Rows from block 3 of the image encoder of a small contrastive image-text model, named by matrix and row number. Rows with one number belong to one neuron. Each number is 200 + 40 x the weight over its row's rms, rounded and kept within 0 to 999. All counts start at 0.
Before each neuron's rows are labels from the 100 images, of 14848, where the neuron reaches its highest value: "peak on" is the class under the peak; "responds to" is what is common among them. Only what is clearly more common there than usual is listed. The data: rendered solids tumbling over patterned floors.
# fc1: MLP up (encoder.blocks.3.mlp.fc1.weight, 384x192), inputs 96-191
# fc2: MLP down (encoder.blocks.3.mlp.fc2.weight, 192x384, transposed), outputs 96-191

peak on: torus
responds to: torus; largest object: torus
fc1.79,216,171,211,168,217,223,173,190,299,186,214,192,186,193,124,138,206,149,244,227,213,234,187,229,282,218,232,199,196,216,164,166,134,217,246,211,241,194,210,200,107,175,124,149,212,173,171,195,202,246,201,240,194,187,250,183,205,190,253,211,253,222,173,147,180,221,208,263,213,229,163,253,168,280,246,146,184,187,183,213,263,152,182,184,203,228,183,110,194,196,159,286,133,222,226,308
fc2.79,158,188,227,168,152,179,131,258,274,196,168,176,216,297,192,176,256,177,298,191,210,188,227,198,171,183,172,237,248,209,197,217,210,184,205,173,146,180,176,121,250,211,233,170,182,221,193,163,170,199,99,134,269,185,203,209,239,187,239,214,208,196,142,134,162,228,171,189,225,189,253,209,164,224,153,234,41,286,196,154,172,213,128,185,148,209,192,199,187,196,199,224,151,202,168,154

peak on: cube
responds to: cube
fc1.86,173,178,296,202,200,170,189,246,259,206,235,159,165,192,160,139,212,233,209,227,166,159,181,224,236,169,274,209,186,220,276,241,176,233,122,180,165,184,135,214,169,134,218,231,247,248,164,191,224,215,218,192,129,261,174,179,208,175,226,217,222,206,264,170,142,203,146,160,197,249,233,228,215,209,187,203,185,194,213,206,209,187,188,203,201,226,233,176,241,270,212,181,161,124,202,179
fc2.86,250,143,210,177,198,268,192,267,154,190,175,232,160,281,202,187,186,190,161,203,183,261,203,151,186,215,138,233,171,220,210,255,180,204,175,216,182,117,194,228,207,199,242,159,239,150,199,220,217,250,191,204,184,207,233,235,133,229,165,175,261,170,179,214,216,215,201,185,149,231,222,99,230,198,169,207,212,129,190,288,239,214,251,269,190,241,264,171,225,170,187,164,219,283,161,227

peak on: bumpy ball
responds to: bumpy ball; largest object: bumpy ball
fc1.125,209,217,203,221,224,180,258,203,236,164,259,202,233,267,209,228,187,212,169,207,220,279,179,206,153,208,189,176,179,209,177,253,181,161,147,226,226,238,153,126,133,272,217,206,197,265,185,188,176,215,196,200,118,111,181,185,182,247,217,190,217,324,245,215,214,224,139,246,234,241,279,246,176,201,246,253,244,186,200,177,212,222,255,206,168,221,203,188,195,200,197,192,185,98,166,138
fc2.125,220,261,262,207,75,199,161,207,192,211,178,191,211,265,192,179,145,154,132,149,132,252,217,253,119,146,198,198,209,136,243,228,243,176,239,177,220,134,269,130,145,239,203,223,216,144,217,264,164,233,238,117,136,174,182,216,212,231,257,278,248,184,239,250,166,130,218,240,178,191,268,173,153,233,230,125,237,205,243,212,189,274,181,179,158,190,199,189,197,187,185,138,150,200,211,195

peak on: sphere
responds to: sphere; largest object: sphere; egg
fc1.239,126,202,251,147,207,168,227,220,135,129,210,277,184,201,217,203,227,183,225,188,244,186,178,207,224,168,253,193,180,232,221,210,215,215,159,280,221,270,276,155,166,219,219,194,164,253,218,187,183,235,212,248,193,245,281,141,198,174,237,149,213,179,133,196,309,209,232,206,200,227,214,241,231,259,176,237,258,208,229,194,255,198,156,201,195,160,216,171,183,235,191,171,132,174,179,261
fc2.239,206,267,248,145,161,167,171,185,167,193,175,193,177,197,198,216,166,147,228,224,250,216,194,223,165,223,190,162,178,142,215,231,195,164,161,217,168,137,202,227,117,238,187,271,201,186,134,199,127,228,214,212,181,154,333,234,169,140,221,297,134,213,136,244,234,119,244,209,273,258,186,191,239,235,184,207,264,226,145,219,176,198,224,228,229,220,162,159,194,214,204,146,210,225,251,211

peak on: cube
responds to: white object; cube; dodecahedron; largest object: dodecahedron
fc1.134,241,185,216,195,172,253,246,206,165,176,231,154,209,192,220,246,213,199,149,234,153,276,217,210,191,201,176,144,180,126,201,268,188,244,251,284,212,229,275,288,171,213,201,257,210,155,284,112,189,182,182,240,175,237,208,185,190,220,239,192,266,160,174,136,250,211,180,183,194,253,211,189,217,186,111,126,171,231,182,223,228,187,173,196,167,174,156,149,207,227,198,164,177,237,172,238
fc2.134,206,257,157,175,158,200,164,225,212,235,188,208,190,207,133,170,228,188,270,175,210,205,200,216,213,95,218,240,179,249,246,200,193,130,93,185,213,239,164,204,141,283,194,191,219,186,116,274,143,172,232,202,142,195,212,250,215,192,209,238,183,208,237,198,238,255,193,222,233,150,234,134,190,261,162,222,207,152,211,252,205,205,214,193,154,211,293,208,217,204,191,235,104,244,273,194

peak on: disc
responds to: disc; dome
fc1.152,184,166,245,161,162,241,218,180,169,189,205,189,247,183,209,151,170,182,286,203,194,216,170,219,157,222,189,172,201,183,173,189,187,194,259,124,184,133,224,212,265,184,211,243,145,158,212,190,216,212,138,209,248,255,218,208,128,206,89,205,212,148,151,206,231,198,259,228,194,236,163,132,193,257,154,293,248,178,246,248,201,131,235,228,164,261,247,243,184,182,284,253,183,149,171,214
fc2.152,194,167,264,217,232,224,191,161,154,181,186,209,161,189,125,186,216,239,153,186,159,221,239,210,153,173,242,243,118,237,203,177,176,194,183,173,192,140,187,223,196,197,206,193,271,225,226,180,175,220,235,296,229,163,174,214,189,119,201,217,139,243,200,195,166,183,209,177,214,237,147,201,238,225,197,182,253,198,157,176,207,195,241,268,191,255,199,216,230,248,214,171,157,248,223,327

peak on: sphere
responds to: sphere; dome; largest object: sphere
fc1.71,201,211,229,169,206,163,172,223,280,221,203,228,235,238,178,215,243,181,273,225,169,214,193,202,180,209,240,163,251,204,251,209,248,144,213,157,223,213,135,206,240,182,226,82,221,173,96,217,154,222,279,162,165,143,161,170,201,137,159,203,151,207,295,253,173,236,232,258,173,169,219,192,265,175,232,159,208,206,231,135,154,201,229,189,217,167,181,221,243,121,241,204,201,187,260,126
fc2.71,135,192,164,184,154,222,163,194,206,155,295,194,183,225,160,168,178,227,153,239,264,154,277,175,218,203,217,240,182,220,129,203,232,208,195,243,244,232,149,203,145,194,168,202,172,141,195,192,156,236,106,244,178,195,243,180,252,212,215,202,208,189,165,217,221,162,163,215,205,188,247,171,224,235,197,222,218,249,227,258,214,228,193,169,180,242,252,184,160,261,231,201,199,320,185,128

peak on: torus
responds to: chain link; torus
fc1.317,197,223,217,197,171,203,224,286,168,156,150,160,142,199,292,163,200,186,239,141,151,172,230,194,194,219,207,148,233,202,199,211,155,140,189,203,185,234,263,200,234,224,193,237,200,197,154,135,229,234,203,128,252,195,151,158,231,199,254,198,251,220,194,159,232,237,186,219,182,250,186,186,246,193,259,161,198,199,246,148,270,200,171,173,233,223,195,209,179,189,265,187,254,185,138,220
fc2.317,178,113,79,184,229,216,188,224,187,230,159,228,198,262,204,255,239,195,205,146,198,116,194,229,273,147,223,146,213,260,185,145,157,151,202,231,202,219,131,101,197,226,222,206,157,220,139,210,251,254,206,148,217,226,186,217,206,210,189,219,186,237,136,162,183,199,200,126,229,178,222,139,196,146,239,291,246,221,224,212,157,86,190,169,267,190,169,175,206,202,238,236,252,120,308,190

peak on: bumpy ball
responds to: white object; bumpy ball
fc1.351,153,186,236,118,200,197,282,156,201,222,231,293,123,181,191,200,199,269,170,196,228,202,193,228,242,146,179,230,218,192,213,239,211,242,271,207,231,285,225,232,159,213,209,207,276,139,196,235,172,176,175,211,178,119,249,165,149,218,174,208,204,213,171,229,267,197,159,265,234,180,199,223,213,142,257,195,172,145,157,157,208,206,151,263,168,173,183,161,130,176,199,296,218,144,167,177
fc2.351,223,179,192,261,192,193,194,179,178,159,278,208,248,138,208,231,250,200,206,183,165,223,202,226,115,177,239,210,201,183,312,233,250,250,178,207,111,224,250,187,194,129,257,169,152,196,220,179,238,164,162,168,240,175,225,136,206,178,188,141,253,190,187,192,148,167,165,166,160,231,235,196,159,220,230,155,245,181,219,248,221,190,151,140,235,265,218,255,215,188,159,228,202,169,141,238

peak on: sphere
responds to: sphere; largest object: sphere
fc1.169,194,120,186,176,188,172,238,175,203,138,187,234,173,160,197,208,120,148,229,187,254,144,157,266,214,254,171,258,163,150,187,291,200,215,246,138,215,182,257,186,171,211,215,179,176,165,293,217,215,271,128,191,209,198,229,160,156,193,110,215,193,225,114,219,215,238,274,139,147,218,198,265,207,254,178,189,227,213,213,225,155,204,194,273,202,217,182,204,118,188,262,151,247,216,202,246
fc2.169,173,286,172,188,245,143,134,245,226,172,192,243,153,220,231,219,264,259,255,224,203,213,162,197,214,244,266,172,201,143,189,217,231,189,168,154,201,254,292,149,105,250,214,212,175,129,99,221,158,166,207,196,200,199,284,174,205,103,206,240,231,181,164,223,284,147,189,236,176,246,197,233,211,240,166,239,190,236,200,236,157,140,141,164,252,94,196,239,224,198,176,280,148,227,221,245

peak on: sphere
responds to: sphere; egg; bowl
fc1.261,155,217,166,163,162,163,237,182,185,199,128,189,265,188,232,167,191,203,242,191,184,165,201,219,215,207,226,226,233,203,156,217,161,202,213,217,224,215,200,217,277,203,207,127,224,241,127,215,173,264,190,166,173,234,224,124,164,175,166,191,289,252,224,271,209,228,145,208,141,205,269,180,179,177,195,240,213,216,218,223,206,193,269,218,209,209,212,265,179,203,223,221,152,189,170,172
fc2.261,166,188,252,199,202,208,133,169,204,210,244,179,227,165,211,239,190,213,233,212,219,160,243,171,188,217,252,220,198,240,248,252,255,240,128,237,185,192,195,206,144,182,209,168,231,234,253,245,175,206,128,191,166,224,136,186,219,166,268,216,153,224,119,191,199,198,198,199,251,192,204,195,188,267,203,184,231,215,189,113,152,140,244,239,138,216,122,149,173,226,245,321,199,220,273,232

peak on: spring
responds to: teal object; its colour: teal; count: four; spring
fc1.5,233,219,204,101,275,153,220,146,227,166,156,177,177,181,130,173,121,185,239,228,184,179,231,178,196,193,191,174,169,290,192,267,253,157,162,220,159,205,234,201,155,229,174,203,179,262,187,172,227,189,166,192,233,153,130,190,201,247,149,256,188,207,243,149,195,283,177,196,206,108,134,257,275,192,196,219,149,187,255,266,140,236,244,221,197,279,188,227,182,268,206,167,124,238,198,172
fc2.5,200,258,203,167,176,145,222,130,250,256,197,272,175,223,195,186,218,214,223,214,165,146,191,228,233,169,253,149,232,254,228,218,212,209,162,225,258,203,162,260,160,245,209,214,193,154,222,189,174,159,187,212,162,160,181,227,193,228,210,230,184,198,247,168,166,149,243,202,220,126,177,163,217,150,209,252,154,217,195,148,239,251,291,189,142,193,207,179,160,167,256,161,207,208,77,179

peak on: spring; cube frame
responds to: cube frame; spring
fc1.140,101,147,174,233,205,146,234,207,211,193,173,166,241,154,222,222,176,208,191,272,231,271,189,216,267,220,187,233,197,307,293,150,158,208,160,229,190,226,200,92,144,263,185,208,175,147,198,201,167,153,260,243,162,135,232,225,179,219,127,201,262,253,213,162,158,137,174,183,205,231,229,214,202,134,226,269,219,204,161,174,166,268,198,180,234,164,182,192,186,237,195,175,240,183,238,204
fc2.140,268,194,203,208,208,191,177,195,206,214,228,238,193,241,184,224,185,173,175,206,269,189,167,186,163,188,185,226,188,178,175,207,183,218,179,245,192,159,119,262,218,204,195,177,179,172,118,233,280,264,226,145,204,176,247,248,214,160,108,236,212,172,192,243,244,196,206,166,186,137,151,204,132,264,247,185,284,247,159,178,257,158,210,234,136,193,280,210,256,198,147,212,245,182,178,285

peak on: spring
responds to: light from behind the scene; spring; cube frame; largest object: spring
fc1.132,133,245,277,145,147,163,216,216,157,251,129,171,220,163,223,207,186,173,164,252,195,199,164,205,163,205,219,215,207,234,230,196,173,266,269,200,182,195,260,190,158,228,181,166,148,179,190,235,221,178,286,195,193,281,177,258,193,216,191,217,304,172,190,189,167,177,250,220,179,154,235,231,145,260,147,208,183,204,170,164,180,199,206,175,189,275,144,192,208,182,216,185,187,219,198,235
fc2.132,145,173,201,162,203,266,231,149,209,168,233,252,235,241,159,184,256,246,190,151,140,155,186,184,167,271,160,163,167,193,191,215,198,218,192,219,157,160,241,230,207,131,223,203,244,210,201,192,267,200,122,232,231,224,250,225,258,183,221,214,219,202,188,219,206,177,127,181,225,263,221,228,209,189,260,228,204,225,164,267,213,201,129,287,164,216,125,220,223,217,153,173,181,194,211,182